python train.py --arch="vit" --model="image classifier" --horizontal_flip=true --translate=0.12 --num_classes=7 --hidden_act="gelu" --bias="all" --init="kaiming_normal" --beta2=0.999 --shampoo_beta=0.999 --max_precond_dim=512 --max_steps=8500 --epochs=7.5 --warmup_steps=850
Rows from block 3, named by matrix and row number. Rows with one number belong to one attention dimension. Each number is 128 + 32 x the weight over the matrix's rms, rounded and kept within 0 to 255. All counts start at 0.
# v: attention query, key and value (stacked) (model.blocks.3.attn.qkv.weight, 768x256, the v third), inputs 86-171
# proj: attention output (model.blocks.3.attn.proj.weight, 256x256, transposed), outputs 86-171
v.145 [139 144 132 114 114 109  59 108 176 139 102 102 108 186 153 138  75 120  88 131 122 122  86 135 123 124 145 111 108 129 140 142  78  79 139 151 139 141 151 132  97 130 142 128 140  84 178 102  96 166 153 144 140 103  93 190 119 154  85 118 173 118 116 136 122  72 112  94 103 159 105  93 149  75 121  88 164 119 158 183 107  98 115 156 145 102]
v.146 [102  79 153 145 121 152 115 153 124 153  98 148 123 139 149 127 108  99 216 151 130  67 112 117  83 149 150 196  86 117 153 148 185 122 115 101 180 162 136 122 167 143 108  89  85 103 177 141 122 155 124 127 153 169 136 111 181 166  70 149 167 130 124 127 201 110 110 176  97 153 132 142 170 124 135 131 139  60 180 129 141 133 102 167 134 126]
v.147 [106  63 153 158 158 126  63 135 140  96 111 139 144 119 130 135 175  80 124 124 103 133 157 138  87 100  84 125  88 145 124 148 115 147  91 194 141 162 123  76 166 162 151  99 182 155 139  63 109 127 145 152 106 172 170 191 154 164 107 147 169 118  73 125  94 140 158 116 144  79 106 173  66 117 125 142 134 145 126 155 137  85 139 144 159 172]
v.148 [155 151 128 170 129 139 155 164 110 142 130 231 141 137 128  98 168  86 104 134 138 119  71  69 136 133 120 172 134 114 109 115 141 113 146 131 161 149  99 133 132 154 109 122 136 130  81  72 107 103 112 187  84 161 128 131 112 145 181 136 111 105  97 186 116 130 102 100 145 181  99 138 131 141 132 150 155  99 145 137 118 112 140 118 106 133]
v.149 [122 107  98 108 130 131 114 159 136 126 117 111 155 158 105 178 157 139 171  88  90 159 115 145  89  52 118 132 119 132 121 169 117 167 117  93 155 125  81 178 119  93 131 170 147 113 137 117 103 146 160 107 121 128 124 172 145  94  90  84 136 127 146 148 121 132 135 153 156 131 104 166 109 127 162 185 147 111 108 131 106 155 111 150 127  97]
v.150 [119 113 148 116 105 137 163 112 138 145  89 150 126 104 120 177 147 128 108  90 184 117 106 135 149 159  99 142  33 157 139 128 118 119 102  88 102 126 113  87 133 113 179 121 106  99 121 117 144 151 143  78 165 106 137 148 150 146 109 176 135 106 143  70  69 158 161 100  85 121  69  82 185 121 116 115 111 121 155 136  98 145 133 162 137 152]
v.151 [149 100 107 117 157 106 158 192 125  36 186 163 141 179 169 113 163  81 163 139 134 143 128  92 130 119 123  98 188 143 107 118 184 112 104 125 129 157  73 101  78 153 202 139 166 166 139 124 108 110 126 130 149 130 143 132 109  96 140 114 115 163 113 156 125 118  89 134 102  77 160 134  44 128 154 130  96 110 120 168 145 215 100  90 151 165]
v.152 [130 146 139 120 123 116 121  82 152 224 143 195 139 136 126 113 119  75  82 205 159 108 124 161  73  69 120 165  97  75 160  98 127 105  45 122 132 117  87  54 140 195 154 140 143 179 139 117 120 123 185 123 131 150 108  93  77 188 188  97 103 138 111 125 116 191  98  68 162 168  99 134 179 153 144 141 129 177 195 133 140 130  82 145 139 158]
v.153 [120 157 137 108  73 138 115 110 125  81 137  82 136  61  64 182 175  89 111 136 152 127 100  89 121 127 112 165 120 136 155  77 151 160 128 166 179 118  87 138 141  97 105  71 135 107 183 101 112 115 117 151 141 154 131 137 162 112 156 180 142 135 107 169  83  97 126 193 137 146 129  92 165 114 159 136 183  91 154 145 128 124 109 126  87 125]
v.154 [133 116 159 134  82 123 183 153 145 145  79 133  85 138  99 113 132 118 102  95 150 122 147 176 157 203 132  94 127 108 186 171  67 109 110 193 111 117 107 178  89 104 158 185 124 135 118  58 136 136  89 130 120 128  52  97 108 128  96 150 114  69 121 152  66 215 113  77 121 139 176  97 139 130 170 129  82 151 200 107 107 153 108 136 157 134]
v.155 [152 118  98 103 155 147 111 137 122 132 158 136 153 137 146 162 117 122  80  70 106 148 150 151 141 155 163  67 152 144 115 100 108 173 107 107 182 110 138 103  83 153 146 153 134 165 148 171 113 109 116 108 105  71 125 132  58 120  97 161  69 136 145  89 108 162 111 160 126 120 120 141 125 169 100  57 112 177 112 110 144 140  97  98 146  59]
v.156 [115 100 161 151 125 137  70 158  98 107 191  94 120 142  82  61 112  40 188 143 132  89 114 105 179 171  87 149 100 152 166 148 167  78 149 112 112 131 140 132 122 142 109  49 107 152 153 117 140 109 168  87 142 113 157 180 106 139 104 113 127 112 150 122 148  30  99 104 145 121 142 157  87  97 177 145 128 184 111 150 121 116 130 127 110 145]
v.157 [173 135 139 100 102 119 151  96  68  88 121  92 117 167  78 156 152 166 121  96 108 134 110 103 132 126 138  77 100 115 180  78 128 100 123 103 122 124 191 161 136  47 149 109 123 176 134 104 101 172 148 135 103 153 184 135 162 115 134 130 103 133 159 109 108  93 158 130 112 159 107 188 153 114 144 123 121  92 109 107 132 151  98 158 117 121]
v.158 [ 89  76 138 144 178 120 132 169 105  98 138 207 133 115 117  84 137 105 188 132 171  60 156  95 129 133 151 126 208 150 102  86 190 115  97  85  59 185  95 137 106 129  95  75 154  91  64 192 168  75  23  81 152 150 117 108  69 159 119  89  86 148 100 100 157 165  69 120  93 135 119 152 117 123 135 128 100 164 142 123 139 193 105 143 151 147]
v.159 [126 106 143  84 141 123 148 148 132 149 119 114 117 161 121 121 138 108 141 100  71  75 166 158 213 113 162 105 139 142  89  63 172 158 102 122 168 154  98 122 150 136 118 129  97  26  77 105  49  77 118 128 108 118  67  55 124 165 192 124  66 108  82 149 114 109 122  90 102 153 116 102 133 144  57 140  51 154  76 116 146 187 110  92 165 114]
v.160 [119 108 118 133  95 103 134 157 129 174 135 121 170 131 101 169 138  92 157 156  88 146  72 144 106 147 143 123  43 121 166 200  97 141 107 113 118 126 136 130 105  49 165 106  31 178 181 125 129 105 127  95 186 140 122 140 180 140 141 132 122  83 131 109 151  83  91 131 146 156 131 175  89 106 160 147 128 138 150 148 135  92 161  96 116 120]
v.161 [114 119 114 185  88 111 116 173  84 122 155 142 103 168 192 130  78 153 119 137 160 149 100 119  38 125 178 102  89 139 161 123 145 110  91  86 101 136  70 130 124 161 119 107 160  93 170 159 117 100  84 114 141 131 134 160 134  99  66 149 159 179 109 102 198 106 123 106 110 117 166 142 141 115 142 155  76  84  92  85  94 195  81 167 113 119]
v.162 [ 71 130 119 129 182 114 157 137 128 115 159  68 115 164 129 105  78 105 169  86 138 113 130 118 162  98 148 137 130 153 102  95 167 157 178 137 154 127 119 161  99 133 116 125 153 138  54  85 147 103 121 153 168  59 161 197 215 106 149 193 142 211 128 146  75 164 123  89 144 120 149 158 161 104 135 133  92 163 156 123 167 132 134 178 127  99]
v.163 [ 96  50 190 118 132 115 129 180 110 118 127 107 112 199 143  96  93 165 142  83 168 116 122 153 172 105 115 142  80 143 106 109 156 138 124  98 156 110 122 103 147 115 144 144 140  69 130 102  94 116 102 110 158  72 111 130  95 162  88 109 106 115 124 109 119  74 122 103  98 120 128 138 142 161  75 129 110 159  99 114 130  84  86 133 149 193]
v.164 [156 118 146 136 112 110 107  88 220  58 167 113 140  84 121 185  75 121 168 133 178 147 132 161  94 145 103 133 132 177 105 104 122 134 171  75 169 167  76 110 113 141 126  36 140  78 124  75 105  45  94 112 151 104 149 171  93 134 132 155 121 128 153 133 127  86 125 160 150  58 171 188  75 130 154  93 142  88 153 144 130 160 151 126  94 110]
v.165 [ 80 131 126 114 149 106  73 155 162 113 147  88 136 173  90 104 134 151 171 116  59 141  89 114 149 152  86 166 122 145 152 170 122 194 121 155  55 143 144 120  98 109 114 109  76  99 121  95  78 194  84  76  98  81 158  66 119 102 140 165 132 197  66 160 137 151 150 148 120 122 141 106 127  97 105 141 131 153 123 121  94  83 148 111 164 126]
v.166 [ 96  56 161 105 129 151 107 109 141 137 145  68 150 161 109 109 125  81  99 128 124 101  68 160 141 106 108 158 162 159 180 128  91  82  87 116  93 194 124 129 202  72 148 161 132 123 138 131 132 186 156  71 145 192 157 126 107 150  74  93 182 163 114 148 154  89  95 158 151 131 104 133 134 138 132 189 107 121 130 136 121  48 109 139 120 177]
v.167 [ 79 142 128 118 147 161 179  50 158 185 100 129 152  94 122 122 158 128 109 150 182 154  94 109 153 176 101 185 175 107  92 148 117 105 123 157 132 200 158 166 107 132 154 143 137 125 134  97 153 123 189 112  77 200 116 133 155 131  99 138 153  67 125  44 136 172 100  66 143 165 182 148 140 117 115  74 223 151 121 142 135 106 107  97 103  97]
v.168 [122 132  84 168  95 133 116 140 149 123 128 188 130 180 123  84 162 141 139  82 182 141 111  84  86 143  92 145 139  91 114 119 145 102 159 101 160 179 165 121 148 121 114 126  74 131 151 133 161 121 162 180 176 159  96 118 114 135 147 166  89 100 136 149 149  81 169 113 156 150 136 154 119 129 139 107 170 109 159 156 148 170 116 102 175 135]
v.169 [159 147 145 153 117  98 117 157 151 150  82 142 113 118 115 135  97 130 139 137  99 163 115 100 123 144 124 122 132  83 120 127 141 120 141 126 124 119 130  91 154  47 143 160 116 170 180 140  73 113 160 142 172 167 158 104 163 134 117 143 101  99  72  50 132 116 141 103 140 104 239 114 114 196 168 132 151  76 120  99 157  95 152 168 161 156]
v.170 [ 77 151 171 102  99  86 110 138 130 144  82 128 176 112 122 141 100 113 167 101 147 134 197 106 110 125  93  96 192 156 166  88 146 122 107 128 175 186  77 117 152 166 109 138 176 118 124  97 136 141 153 133 104 173 143 108  98 192 117  97 137  99 106 107 203 113 105  84 110 171 107 129 148  98 111 134 184 147 125 123 175 151 124 186  81 127]
v.171 [108 153 155  93 102 167 132 153 129 149 113 157 117 166 108 135 130  69 187 115 101 143 149  88  91 140 119 105 160 149 103 187  67 107 101 174 182 103  69 116 219 131 109 123 111 130 184 132 212 129 122 106 110  94 137 110  48 134  93 111 115 116  99 135  84 132  89 176 126 139 107 103 137 131 118 131  89  81 125 121 130 122 130  99 173 160]
v.172 [138 167 136 119  87 118 151 111 143 148 116 120 120 121 162 139  88 136 116 151 113 119 106 165 102 106 133  89 136 131 115 113 125 186 148 111 114 123 133 150 100 104 108 151 161 133 139  85  94 124 108 184 118 134 132 113 177  56 113 102 133 113 135  81 141 170 116 109 128  96  81 208  99 124 173  85 126 170  98 143 120 107 132 148  95 131]
v.173 [159 129 138 108 101 163 155 103  95 120 152 100 110 114 138 120 136 117 142 142 118 101 130 159 134  97 128 149 111 105 134 140 154 188 142 152  99 126  96 194 134 144  74 118  71 143 166 138 151 140 110 101 131  95 139 151  91 147 114 123 203 176 108 166 100 125 134 157 174 180 122 121  68 147 153 148  68  92 131 106 124 108  89  84 129 128]
v.174 [115 144 131  93 129 148 165 131 123 134 144 180 104 103 101 119 179 148 121 163 151  84  94 133 128  67 172 124 140 128 153 113 170 180 136  69 135 113 159 140  97 151 116  81 144  78 107 108  59 114 160  88 153 180 119 113 156 157 171 105  81 144 157  61  97 164  74 149 150 106 140 149 133 179  67  69  91 165 119 176 129 153 179 131 181  60]
v.175 [ 67  75 113 105 110 124  51 152  41 115 118  63  68 140 153 123 103 167 155 100 159  94 150 173 194 121 102 120 196 112 126 145 133 193 115 150 155 150 150 144 140  55 171 149 152 147  58 107 114 125 146 170  95  97 163 111 153 127 112 178 151 162 127 151  80 156 110  84 146 160 135 122 125  75 145  79 107 222 133 143 121 103 112 130 154  84]
v.176 [119  87 167 136 122 111  83  85 142  74  94 126 168 159 102 128 161 125 122  99 108 155 142  90 115 204 118  82 152 172 181  78 124 148 127  87 116 139 142 167 112 134 164  70 185 187 124 150 150 100 115 139  97 107 107 109  79  66 129 170  95 128  95 150 101 113 128 122 148  90 105 125 134 148 174 110 149 107 128 125 123 137  32  91  96 127]
v.177 [101 129 121 103 161 152 105 131  94  57  88 113 104 103 115 149  81 128 127 141  41  96 146  96 108 120  88 114 112 142 146  96 190 125 105 149 107 130 137 120 149  38 134  72  44  85 102 123 131 177 194  26 137 104  78 136 130 136 111 151 151 134  58 138  83  90 107 160 124 116 146 128 194 108  75 154 106 155 107 131 101 210 100 127 147  54]
v.178 [123  61 117 147 104 129  86 151 106 144 159 142 127 158 153 140 154 140 124  58  81 147 143  74  99 156 106 176  49 197 120  84 146  65 156  65 141 135 111 154  98 129  88 120 118 120 186 163 155 158  77 146 141 174 149 160  96 136  99 171 166 149 111 116 180  86 129 129 157 117 147  92 111 115 171 107 161 119 139  61  74 160  66 166  95 117]
v.179 [ 61 158  97 130 138 120 166 231 129  95 173 133 125 157 182 121 115  84 130  68  95 120 133 115  51 145 180 151 117 153 155  88 168 128  48 154  57 143 105  85 159  90  86 157 136 123 162 104 103 171 155 123 183  60 130 170  92 102 142 143 156 162  88 132  70 114 117 107 114  89 122 107 116 111 134 153  60  91 143 147 133 132 102 157 135 138]
v.180 [138 122  56 123  96 198 137 109 101 189 116 139 165 135 122 128 118 124 113 110 118 208 118 151  91 160 118 106 183  93 121 112 148 132 125 131 216  99 148 115  83  66 123 141  97 142 157 120  72 144 170 137 123 125 146 111 100 161 128  94 120 145 132  94  95  85 122 112 133 161 167 128 114 117 118 161 128 121  92 141 124 168 191  92 139 118]
v.181 [171  69 112 140 131 116 186 187 159 172 151  64 115 127 150 155  88  99 101  93 147 198 106 183  86 135 132 163 148 117 129 144 168 124 135 139 125  76 141 128 159 119 121 136 131  50 184 124  65 133 166 141 186 125 180 156 121  97  96 160  95 150 146 114 149  87 104 105 154 117 165 128 112 131 166 111 154 157  97  83 118 110 153  83 154  91]
v.182 [120 115 104 164 122 122 130 122 138 163 118 161 142 121 127 183  79 159  96 110 118 133  99 191 122 101 113 104 128 109 114 185 155 112 127 112  98 105 134  83  80 122 120 196 143 132 134 156 100 148 142 151  99 167 123 168 105  68  91 132 129 161  89 141 138  54 148 160 138 156 104 181 123 109  94 128 112 124  96 129 104 143 116 151  81 169]
v.183 [165 177 108  62  99 188 180 111 117 224 126 111 170 136 131 114  62 121  91 179 118 211 153 166 101 167  69 112 182  71 129 142 114 133 105 194 171  71 131 178  65 142  87 117 105 134 199  89  84 110 159 127 128 114 142 120  36 121 126 152 115 118  97 124 135 172  90  76 160 141 142 117 100 143 114  41 123  96 131 138 130  47 208 120 144 105]
v.184 [111  82  93 104 111 140 138 127 137 144 165 106 185  84 104 127 117 119 156 179 128 143 124  96 179 119 110 155 133 179 132  97 135 160 171  88 107 119 135 184 140 107 130 127 150 115 137 130 146  62 113 131 118 122 115 103 175 158 173 151  77 118 179 152 135 100 124 153 135 169 119 139 106 152 110 159 138  62  95  68 131 159 167 156 137 144]
proj.145 [123 117 106 130 167  88 145 154  72 146 121 174 133 148 124 112 118 145 113 151 164 128 125 130 119 182 148 168 114 129 103 192 155 159 125  58  87 107 147 148 119 153 186 158 156 173  33 162 134 110  94 131 130  87 161 142 108 140 188 154 109 103 140 147 150 134 112 119 143  70  93 156 153 201 118 121  90 148 116 117 144 119 156 110 132 163]
proj.146 [104 124  91  84 151 133 139 125 119 186 156 138 164  65 129  76 126  88 119 149  79 163 105 148 159 202  48  76 155  74 103 118 108 161 118 146  61 143 171  74  84 127 166 149 108 135 132  87 153 105  92 126 124 117 124 147 100 111 135 140 121 161 140 149 119 124 173 124 180 104 190 130 120 107 157 143 135 140  67 135  60 152 124  85  49  82]
proj.147 [179 150 115 109 143 148 170 107 166 112 115 144 112 122 167  95 120 110 164 164 102  93 138  94  51 131 116  99 128  98 147 153  83 167  97  84 145 120 173 159 119 138  97  80  87 116 181  67  99 100 123 105 169  93  84  66 127  95 151 127  87 135 143 115 109 152 107 149  34 180 145 127 162  89 128 198 130 139  81 164 122 124 142 107 133  49]
proj.148 [149 133 105 129 167 115  70  57 197 133 157 133 101 165 137 164 152 182 131 108 136 127 148 130 189 144 130  99 101 112 142  52 104 115 117 152 141 176 144  75 141  83 177 136 153 136 173 147 162 157 168 171 174  80  94  95 164 113 145  81 121 115 132 123  97 181 175 154 151  88  78 144 150 113 127  73 106 151 178 176 148 144 154 155 116 154]
proj.149 [123 125 126 120 108 138  86  76 162 122 125 189 105 120 125 136 110 154  75 180 149 140 162 122 168 160 137  93 141 125 173 119  86 162 140 157 161 113 202 104  75 157  93 128 126 103  88 170 152 103 105 129 105  96 178 107 129 114  92  97 122 133 124 130 165  80 128  84 161 195 125 149 172 120  83 121 124 171 101 150 128 123 118 130 138 158]
proj.150 [102  48  97 104 145 141  70 139 134 148 134 127 130 103 184 136 193 105 149 109 132  83  96 108 104  95 135 110 126 110 166 151 155 139 121 111 176  80  86 138  99 139  69 180 151 103 162 160 110 124 124 224 144 131 132 162 127 177 182 127  82 241 133 122  86 125 123 108 218 140 166 112  82 167 137 164 128 159 180 128 149  87  88  94 144 116]
proj.151 [116 152 181 158 125 127  69 106 133 123  57 125 176 108  94 149  94  93  90 123  66 105  66 120 152 126 123 163 118 123 139  78 141 155 123 167 156 196 175 118 200 115  81 178 136 102 184 157 169 160 141 112 132 107 156 135 166  80  97 117 118 172  92 158 102 151 108 100 122 134 170  92 133 137 139 165 171 107 145 122 153  96 123 163 174  92]
proj.152 [100  89 104 126 127  65 101  90 130 107 139 123  72 167 101 148 139 128 143 113  85  94  82 109 114 146 163  76 143 122 132  54 120  98 151 110 168 156 106  87 149 143  78 178 147  90 164 124 125 152 152  77 188 152 145 147 169 135 115 136 126 130 114 116 138  57 152 170  71 168 102 168 147 119 185 132 160 162 151 194 133 151 158 121  46  68]
proj.153 [100  93 105 149 147  85 144  58 144 150 177 127 146 156  99 118 131 154 138 144 113 162 133 117 123 132 131 130  97 142 115 148 143 158 122 214 103 140 161  57 123 154 137 133 115  83  56 209 142  92 116 131  81 133  92 116 119 114 136 161  86 110 208  95  64  99 150 148 124 197 115 135  83 174 132  94 122 144 148 118 127 124 152 103 152 147]
proj.154 [124 119 149  97  80 132 115  88  63 159 205 135 200 138 146 112 151 157  57 166 164 185 156 109 129 201 169  67 134 184 118 135 153 111 134  84 124 156 142 119 124  98 107  48 151 169 136 167 109 147  82 175 160 140 130 163 168  96 103 140 166 128 146 154 108 133 181 158 133  97  95 116 116 167 127 122 204 103 121 161  74 105 121 144 153 173]
proj.155 [ 93 111  98 127  96 180 172 138 151 124 131 163 147  62 187  89 103 163 134 145 156 157 121 114 160 117 150 106 176 112 151 125  94 154 185 208  97 125 129 139 167 135 168 139 137  99 138  93 138 131 122 114 165  99 143 112 150 184 132 162 106 117 142 152 112 198 117 153 135 116 125  48 136 150 122 183 115 107 177  99  94 120  94 132 122 129]
proj.156 [126 178 156 112 124 122 146 143 137 156 133 112 123 121 117 208 115 135 157 189 142  91 115  73  99 184 164 103  93 156 113  99 148 101 148 157 134 128 168 158 101 116 103 175 168 169 164 179 125 130 118 152 153 124 107  79  77  88 182 115 131 178  94 137 166 117 127 135  64  72 118  65 118 139 103 113 159 113 126 124 139 153 172 143 134  42]
proj.157 [118 127 135  93  89 133 102 168 138 139 132 113 174 132 128 104  57 101  89 167  75 144 184 113  76 102 149  95 146 113 183 119 183 120 118  89 133 100 132 104 113 157  69 147 109 114 103 186 188  92 104  95  81 131  88 183  86 120 144 196 144 176 128 151 161 111 134 136 113  92 196 118  66 103  99  97 154 143 166 157  94  98 137 127 134 155]
proj.158 [106 126  98 171 118 163 109 127 111 142 147 122 177 105  58 143 103  93 147 165 104 116  83 169 178 118 109  89 141 133 151 147 103 134 165 183 163 130 175 132 170  80 164 177 120 121 134  63 130 219 165 143 102 113  92 114 105 154 142 120 196  91 125  92 144 103 147  99 198 116  87 144 161 124 126 108 114  38 123 146 127 130 123 101 131  56]
proj.159 [131 142 124 127 115 172 140  78 143 123 175  87 161 116 140 176 214 176 136 116 151 200  90 126 107 123  70 127 153 164 166 157 138  94 133 149 146 106 120 180  75 152 136 148  78 160 109 150 146 161 128 129 214  89 170 124 124 132  72 135 182  99 132  93 178 170  91 155 190  85 144 135  82  92 118 107 172 156 172 151 120 109 127 111 152 130]
proj.160 [178 126 154 136 144 124 112  90  71  81  93 134 130  73 124 164 112 111 124 108 134  87 132 171 140  96 109 175 147 169 147 114  81 156  99 129 130 127 138 105 159 166 119 171 155  79  96 154 111 151 103 149  97 150 135 147  98  84 164 138 136 136 133  79  86 170 129 128 157 101 112 146 102 133  92 225 119  90 110 133  98 175 111 148 170 114]
proj.161 [217 144 137  88 170  62 106 134  97 114 119 137  33 110 131 129 141  65 175 104  90 160 177 148 158  68  77 131 128 127 137 113 120 107 117 130 146  95 144 107 162 166 145 124 133 117 131  94 145 154 119 109 168 107 110 130 115 123 162  86 156  88 127 117 121 110  53 102  59 130 121 176 116 133 128  72 131 128 138 169  64  88 110  92 151 142]
proj.162 [176  91  81  75 139 146 153 108 153 110 118 179 180 105 166 185 159 184 116 138 159 142 129 127 177 129 149 123 150 105 143 154 120 124 157 103 116  86 151  99 124 106 133  87 153 141 100 122 190 207 133 109 131 135 161  62  70 154 109 138 151 133 155 108  88 146  99 190 104 110 102  79  93 111 140 138  86 129 171 114 174 189 145  34 130 163]
proj.163 [110 143 130 148 110 170  86 139 100 165 121 133 134  83  87 114 159  61 142 167 115 131 119  79  99 100 121  91 122  84 164 159 147 122  99 139  87 184 173 128 128 170 163 105 192 188 164 170 111 164 147 141 152 183 160 175 117 110 164 165 118 156 156 185 150 130 130 142  91 100 124 115 135  93 151 129 121 101 104 102 118 125 146 128 141 171]
proj.164 [142 146 113 118 122 124 144 101 135 146 118 135 131 177  76 160 110  64  92 113  68  90  96  99 149 150 152 124 148 109 114 117 134 118  72 159  86  70 127 178  98 116 115 189 119 131 134 119 146 177 135 149 117 162  96 119 158 107 153 134 171 161  82 180 200 123  97 111 145 181  76 133 161 109 122 104 174 211 109  56 158  91  88 120 150 188]
proj.165 [ 94  80 129 132 144 164 191  96  76 120  71 120 135 109  99 205 142 141 145 120 140  86 123 105 129 129 167  36 104  88  97 153 157 138 139 105 139 145  92  73 134 107  99 142 192 115  86 145 153 168 128 150 182 162 117 138 113  98  86 138 106 102 114 123 141  81 114 138 125 114 121 171 157 149  96 128 122 107  68 151 109 173  92 146 166 136]
proj.166 [ 97 132 103 132 127 148 107 104 161 155  99 182 112  63  47 123  80 156 147 114 149 130 108 176 119 141 172 183 163 126  94 169 138 171  94 151 131 160  56 135 131 137 148 142  99 167 119  92 120  93  96 118  86 146  96 153  95 173 146 105 115  35  79  78 140 161 150 160 127 114 137  99 131  99 104 147  88 105 110 147 154 186 137 141  71  89]
proj.167 [128 163 160 210 166 148 192 126  82 151 143  71  81 126 110 187 104 162 147 132 115 150 152 103 127 147 147 199 137 127 139 150 149 193 145 122 126  75  84 177 121 135 140  86  81 138 127 153 142 176 131 111 100 185 137  91  67 144 105  64 122 119 105 151 105 140 121 182 116  87 165 108 126 150 149 146  69 132 163 125 146  97 140 193 125  98]
proj.168 [117 100 151  83 165 138 141  88 153 135 110  82 108 148 189 194 162  93 116 142 117 155 142 167 111 105 127 118 141 162 129 161 124 161  88 155  67 104 192 152 110 120  88 125 133 152 117 110 159 150 142 113  92 121 116  98 177 149 129 130 146  97 179 120 177 190 104 165 149 198  86 116 138 162 137 123 132 108 142  89 155 129 108 143 142 119]
proj.169 [130 149  70  96 120  76  87 126 161 101 142  96  77 127 180 117 140 135  98 167 134 118 156 127 130 117 124  93 180 131 120 109 188 141 129 100 163  78 128 136 118 195 188  80 137 104  95 157 177 129  79  78  95 147 175 112 125 135 100 136 113 169 156 164  89 140 183 164 117 165  75 171 106  98  75 119 118 106 129 166 131 113 103 163  86 117]
proj.170 [140 106 129 162 100 157  90 139 127 132 126 114  78 119 153 125 139 174  88 153 136 147 107 113 106 172 152 172 111 141 116 169 141 109 169 112 127 131 149 161 100  83 141 126 110 145  83 151 138 145 113 136 105 154 152 143 130  65 125 162 157 181 112 125 116 147 170 132 164 119  92 116 105 114 114 114 113  96 142 126 130 105 112 141 140 134]
proj.171 [157 109 128 119 134 105 149 103 162  91 177 105 120 113 115 110 100 146 137 182 117  80 120  95 110 153 134 161 181 132 141  97 213 162 146 122  81 166 166 168 126 154  90  74 107 112 157 142 108  90 142 113 159 178  96 100  92  98 112  70 150  96 143 142 135 165 138 106 136 110 190 159 147  83 141 173  77 116 126  93 170 113 127 197 189 114]
proj.172 [123 105 151 140  91 194  96 142 172  98  70 147 146  83 123 155 139 116 123  90 118 119 120 152 123  87 116 214 122 114 158 144  94 115 121 132 155 140 116  79 180  71  82 180 130 150 145 173 139 156 109 139 184 128 126 146 138 146 102  87 174 174 158 169 146 123 154 135  98 135 159 129 114 125  76  95 126 100 129  89 167 130 180 146 181 116]
proj.173 [126 168 155 117 115 102 144 137 129 138 180 124 113  91 160 141  88 132 127 108 109 122 124 111  87 127 131  92 151 111  89  43 143  93 105  88 128 118 115 106 108 134 104 110 179  68 142 158 126 178 144 125 151 147 148 161 111 141 118  61 132 126 111 114 140 140 100  55 109 104 108 113 170 117 124 139 197 150 163 137 175 155 192 150 138 123]
proj.174 [165 161 105 116  85 119  89 167 121  84 151  81 142  97 126  99 169  76 101 153 123 125 110 137 106 150 139 154  97 121 126 112 130 143 132  88 143 135 143  57 171 139  96 123 145 172 175 154 164 111 148 128 146 106 117  78 124 127  65 122  94 143  87 142 170  94 156 142 100 156  89  76 143 106 142  66 107 106 143 114  79 138 145 167 146 213]
proj.175 [154 132 131 168 102 175 189 118 183 157 139 127 229 217 118  99 128 138  57  82 107 104 131  77  98 105 220 123 106 159 112  43 148 118 179 188 113 106 148 110 105 129 163 143 121 161 157 185 136 153  98  27 131 147 149 140  78 112 189 141 103 109 152 137 119  99 112 193 156 166  98 114 121 148 111  93 159  98 112 182 181 175 150 120 119 128]
proj.176 [124 143 116 138 139 117 155 135 118 187 146  82 124 131  79 132  88 146 161 100 148 110  91 118 139  94  99 123 131 148  94  78 138  37 118 196 104 146 172 140 124 109 147 147 101 118 106  77 153 151 137  40 147 149 156 152 127 142 143 142 104 146 114 169 160 176 128 148  99 132 102 123 102 101 114  93 120 194 198 108 151 164 168 176 114 117]
proj.177 [113 122 142 127 105 114 160 162 120 141 139  96 118 158 119 126 133 112 130  70 119 229 114  88 156 169 186 196 124  62  68  78 139 129 147 120 178 103  46 101 135 115 127 206 156 141 135  95 131 116  98 164 176 145  95 128 134 127  50 125 163 118 107 114 138 164  96  71  91 106 106 134 130 112 208  70 144  96  89 130 132 123 114 181  78 151]
proj.178 [118 140  86 138 154 107 112 118 118 136 116 131 116 113  93 111 135 107 165 167 135 125 115 157 125 123 115  88 134  92 120 143 153  83  29 103 131 126 149  80  66 116 158  92 149 108 140  76 150  94 129 118 123  90 131 152 156  92 115 114 114 116 152 142  92 117 143  72 138 190  77 147 144  99 113 192 107 100 148 177 139 103  92 119 149 129]
proj.179 [111  89 142 100 107 119 102  90 127  92  68  93  96 127 103 134 156 114  67  92 152 134 144 162  94 106  60 140 161 128 141 148 154 121 160 123 143 103 157 150 101 173 132  94 128 156  73 117 108 100  74  80 106 133 136 113 175 150  87 182  79 159 120 115 164 150  94 164 109 170 113 100 112 123 168 142 177 142 116 120 123 181 126 120  82 134]
proj.180 [ 97  83 175 102  99  99 114 153 182  92 140 124  74  92 105 126 122 132 128 141 131  77 119 124 138 112  74 110 118 188 177 127  95 145 100 110  95 146  95 123 190 102 145 160 121  63 120 153 151 109 127 159 103 145 169 101 155 131 138 174 120 141 133 100 183 197 158  95 169  86 103 130 105 168 152 164 166  94 154  96 161 147 136 125 171 165]
proj.181 [ 59 158 141  76 131 129  97 119 129 154 104 122  60 143 153 136 138 164  98 144 144 148 151 142  95  64 133  98 153  95 157  83 185 138  83 163  94 126  95 119 120 182 135 123  93 125 113 114 159 112 124  94 129 150 102 137 139 176 137 128 146 106 112 128 117 103  76  93 151 133 134 170 139 183  88  82 118  77  82 139 118  98  57 162 131 167]
proj.182 [120 146 158 102 115  93 117 154 144 127  98  81 110 173 119 179 197 114 140 137 147  90 142 116 162 173 122 155 105 123 218 122 145 164  88 146 119 122 136 109 122 112 137 121  54 132 126  91 163 115 103 124 163 138 124  94 151 112 123 139 116  67 145 115 150 126 141  94 106 125 151 109 137 167 105  93 177  45 121 110 131 121 160 184 128  82]
proj.183 [ 77 134 112 148 126 133  81 111 172 135 105  72 155 115 137 155 161 121 120 111 146  65  51 118 140 203 156  72 117 130 148 149 122  95 187 153 126 123 146 111 159  49 151 159 162 138  88 223  95 152 131 105 152 146  73 118 137 108 118 158  95 142 151 138 169  81 140 140 160 120  76 158 166 114 143 169 106 122 103 125 113 136  75 166 210  89]
proj.184 [166  99 125  60 117  76 141  84 155  79 134 104  72 123  76 105 171  75 124 168 138 144 176 112 118 126 114 141 110  70 105 153 157 129 102 167 117 157 188 115 128 138 154 134 152 139 131 106 108 174 128 102 145 162 117 145 109  93 100  92 182 153 107 137 104 168  90 147 160 114 109 128 105 101 149  77 161 148 184 125 113 137 128 135 131 151]